From a checkpoint of a small CTC image transcriber.
Training: adamw at rate 0.0015, batches of 64.
Data: trained on numbers of one to four digits printed on busy colour backdrops, 3.6 epochs.
Rows from block 3 of a small CTC image transcriber, named by matrix and row number. Rows with one number belong to one channel. Each number is 50 + 15 x the weight over its row's rms, rounded and kept within 0 to 99. All counts start at 0. After the name is the row's rms in percent of the matrix's.
Before each channel's rows are labels from the 100 images, of 14976, where the channel reaches its highest value: "top examples" is what is common among them. Only what is clearly more common there than usual is listed. The data: numbers of one to four digits printed on busy colour backdrops. In brackets: how many of the 100.
# convs0: first 3x3 conv (model.blocks.3.convs.0.weight, 64x64x3x3, each kernel summed), inputs 0-63
# convs1: second 3x3 conv (model.blocks.3.convs.1.weight, 64x64x3x3, transposed, each kernel summed), outputs 0-63

top examples: the digit 4 (51); black ink (27); first digit: 4 (27)
convs0.54 105:50 50 38 20 45 27 62 50 29 31 34 36 46 48 38 49 49 33 62 74 56 66 47 48 31 38 14 55 51 30 36 43 57 44 40 51 58 35 38 13 55 59 50 42 23 48 47 39 29 29 31 42 39 51 39 33 47 57 55 73 26 18 40 34
convs1.54 089:50 47 64 44 55 23 57 43 69 45 59 35 45 56 25 48 39 46 46 50 55 24 72 41 45 36 57 61 41 54 55 57 43 32 29 66 48 63 44 55 26 41 39 43 60 78 37 61 77 46 51 95 35 28 62 54 31 35 56 43 71 26 39 85

top examples: yellow ink (25)
convs0.2 085:53 32 62 59 59 72 57 36 60 62 18 57 46 27 61 62 29 64 44 27 61 68 64 52 48 20 45 51 64 35 35 29 63 50 48 47 45 42 47 49 70 50 39 43 51 55 65 44 61 54 36 66 66 33 76 36 90 57 13 62 35 29 49 60
convs1.2 081:56 58 19 67 71 34 32 50 28 38 54 54 52 70 47 45 70 56 42 59 46 48 32 47 55 67 41 47 40 51 66 48 82 56 26 47 65 22 47 36 49 41 44 52 54 61 15 56 35 25 55 35 53 59 44 02 39 44 63 53 62 29 63 33

top examples: bold (76); the digit 7 (59); first digit: 7 (30); blue ink (27)
convs0.0 091:45 51 41 48 67 78 36 23 49 62 27 64 27 31 90 72 48 65 58 32 61 38 59 30 64 33 43 48 55 41 53 60 40 64 57 35 42 60 45 77 60 54 45 40 53 55 64 45 70 44 63 54 64 33 42 52 93 22 30 45 54 56 46 62
convs1.0 095:57 41 35 48 52 41 33 47 51 48 44 35 46 46 49 50 65 34 28 44 47 50 42 33 49 76 37 33 00 16 62 44 66 39 16 35 41 15 22 43 53 46 39 50 39 52 34 39 48 47 41 32 53 48 23 37 45 54 43 34 36 39 29 56

top examples: the digit 4 (77); first digit: 4 (43); last digit: 4 (34); black ink (33)
convs0.34 103:50 40 33 33 44 26 48 46 42 53 41 42 47 38 59 74 46 40 48 63 60 60 54 40 40 39 25 51 40 39 35 49 61 44 44 53 40 16 52 12 64 52 54 61 24 50 43 33 51 22 27 47 27 42 46 15 46 52 45 66 40 03 44 41
convs1.34 083:62 73 76 61 42 37 56 52 63 62 68 30 49 59 27 45 43 48 51 46 40 32 52 69 69 43 52 53 55 60 65 52 35 43 38 67 70 55 41 66 27 50 40 35 66 72 34 65 68 58 44 96 46 37 78 50 28 34 51 55 65 32 38 79

top examples: the digit 4 (53); length: three (52); first digit: 4 (29); red ink (28)
convs0.60 114:50 49 46 33 45 46 65 61 39 37 59 26 31 60 27 40 51 52 60 81 31 67 47 45 37 28 24 54 59 38 31 45 78 30 46 56 57 20 47 23 58 52 52 57 25 47 46 44 17 27 37 48 55 68 51 30 37 65 59 72 34 34 52 33
convs1.60 090:45 50 54 46 52 15 64 51 77 35 62 46 53 56 32 49 34 40 43 47 42 21 43 35 49 32 58 63 51 54 49 43 47 36 36 61 51 60 43 35 21 39 36 48 62 70 41 47 67 52 48 78 26 23 67 52 41 45 56 42 80 16 34 87

top examples: bold (78); yellow ink (28)
convs0.43 096:63 29 43 50 44 55 39 38 60 47 31 50 42 35 75 44 08 59 36 37 74 57 48 70 60 32 39 45 48 28 55 35 50 59 38 43 42 27 42 67 67 43 44 33 41 61 53 58 85 47 59 77 69 30 52 28 81 56 22 46 40 53 56 56
convs1.43 115:55 52 13 67 77 38 28 51 34 32 43 34 52 58 44 44 61 39 36 45 48 59 37 47 33 59 39 31 41 45 47 36 82 49 31 47 46 22 41 38 61 44 43 64 58 55 14 50 30 30 34 30 55 56 37 08 47 51 57 37 45 40 42 33

top examples: yellow ink (25)
convs0.56 073:31 42 54 50 58 38 54 53 59 36 28 74 38 28 22 42 39 40 28 51 57 47 70 46 41 46 55 57 45 57 51 35 55 56 52 45 37 60 33 00 68 49 27 55 44 57 57 41 40 69 23 65 51 27 45 52 40 47 25 63 53 27 28 66
convs1.56 077:45 74 52 41 36 45 58 46 45 38 59 47 34 66 27 47 28 45 54 58 34 24 56 22 35 40 54 64 44 49 40 40 32 38 27 59 48 34 45 47 31 22 45 33 62 72 34 50 47 23 54 87 18 37 60 41 26 41 70 49 47 58 75 50

top examples: bold (76); length: four (53); the digit 3 (47)
convs0.61 102:31 37 37 48 43 64 21 16 47 63 27 57 53 37 62 76 68 42 49 38 47 41 57 21 59 44 49 56 51 51 21 74 31 38 47 32 49 47 38 49 37 27 47 47 53 22 39 26 32 39 31 27 31 43 42 44 66 30 55 33 35 39 33 48
convs1.61 079:80 45 42 48 56 59 62 50 49 58 48 20 52 22 43 51 61 52 51 31 45 46 85 49 91 68 41 36 23 49 53 57 54 27 45 37 65 43 57 77 52 75 41 52 46 50 49 66 54 52 52 54 76 30 44 55 19 29 38 42 64 61 27 42

top examples: the digit 4 (67); last digit: 4 (37); yellow ink (27)
convs0.21 092:59 51 36 50 42 44 70 60 20 57 54 49 57 46 48 67 53 44 35 52 35 30 62 61 17 65 64 53 49 67 39 39 58 58 20 46 44 36 43 16 41 65 32 66 48 50 38 39 45 20 29 57 61 44 44 18 33 22 42 73 54 51 51 18
convs1.21 075:46 59 69 44 65 49 47 56 60 38 37 69 39 51 22 41 45 40 41 21 30 31 46 49 71 23 68 56 78 62 50 27 39 49 64 59 38 46 60 74 20 36 36 22 48 77 50 59 44 47 41 65 32 38 59 37 21 30 52 56 50 59 26 42

top examples: bold (80); the digit 3 (51); yellow ink (36)
convs0.23 093:65 28 42 32 31 59 40 35 77 60 37 51 54 28 75 46 21 56 39 39 71 52 53 64 73 35 38 37 35 33 63 50 52 45 48 44 49 34 47 60 65 41 44 34 28 51 48 55 87 67 44 68 72 32 60 38 63 62 14 50 32 48 59 69
convs1.23 112:53 69 21 71 75 45 28 51 33 35 51 47 48 69 44 37 76 49 42 51 47 66 45 60 45 76 41 29 43 54 57 39 70 44 31 43 50 21 44 31 55 51 61 63 68 54 20 46 26 28 48 35 62 53 38 08 44 55 63 34 54 48 48 29

top examples: blue ink (35); red ink (33)
convs0.30 090:34 43 36 41 45 38 17 25 52 35 20 38 31 31 49 59 57 50 32 63 46 62 59 54 59 35 51 64 41 38 33 60 44 30 64 46 43 65 52 19 63 36 51 65 48 33 55 38 50 68 07 49 33 55 48 60 47 26 37 50 47 30 24 74
convs1.30 094:53 57 52 31 45 36 63 58 53 28 58 29 30 63 36 53 36 28 46 59 41 23 59 15 47 51 56 53 38 20 20 55 65 40 35 61 39 50 34 55 45 23 48 44 43 81 31 54 42 25 55 85 27 20 50 49 58 50 50 47 53 48 52 61

top examples: the digit 4 (61); yellow ink (32)
convs0.26 085:17 37 66 38 36 33 41 46 63 48 36 51 22 30 47 51 55 60 40 59 34 51 48 69 43 42 43 64 39 47 57 39 70 23 52 51 38 55 26 02 50 37 24 49 44 73 41 31 32 68 28 71 48 43 59 52 55 55 41 65 45 28 41 69
convs1.26 081:48 68 41 40 41 43 47 45 51 27 44 45 31 50 15 53 28 42 58 41 31 24 60 26 56 47 63 57 47 56 40 58 32 43 23 46 47 30 54 47 21 31 15 36 54 67 45 33 64 38 52 76 21 30 49 40 19 35 54 49 56 54 63 48

top examples: yellow ink (47)
convs0.32 108:61 47 24 51 51 43 47 48 43 54 57 40 42 47 66 41 12 62 45 43 55 27 37 74 49 45 39 32 44 46 48 25 43 54 26 43 44 14 35 50 57 50 54 38 41 77 35 54 56 43 46 73 89 28 43 09 75 51 45 39 42 60 45 47
convs1.32 118:54 42 21 76 71 47 15 45 40 47 30 32 57 44 53 38 48 54 39 24 55 70 36 63 46 33 47 43 51 55 50 39 61 46 53 37 37 58 56 62 70 44 45 57 69 49 13 63 22 17 44 34 55 59 48 14 54 42 44 36 33 41 41 27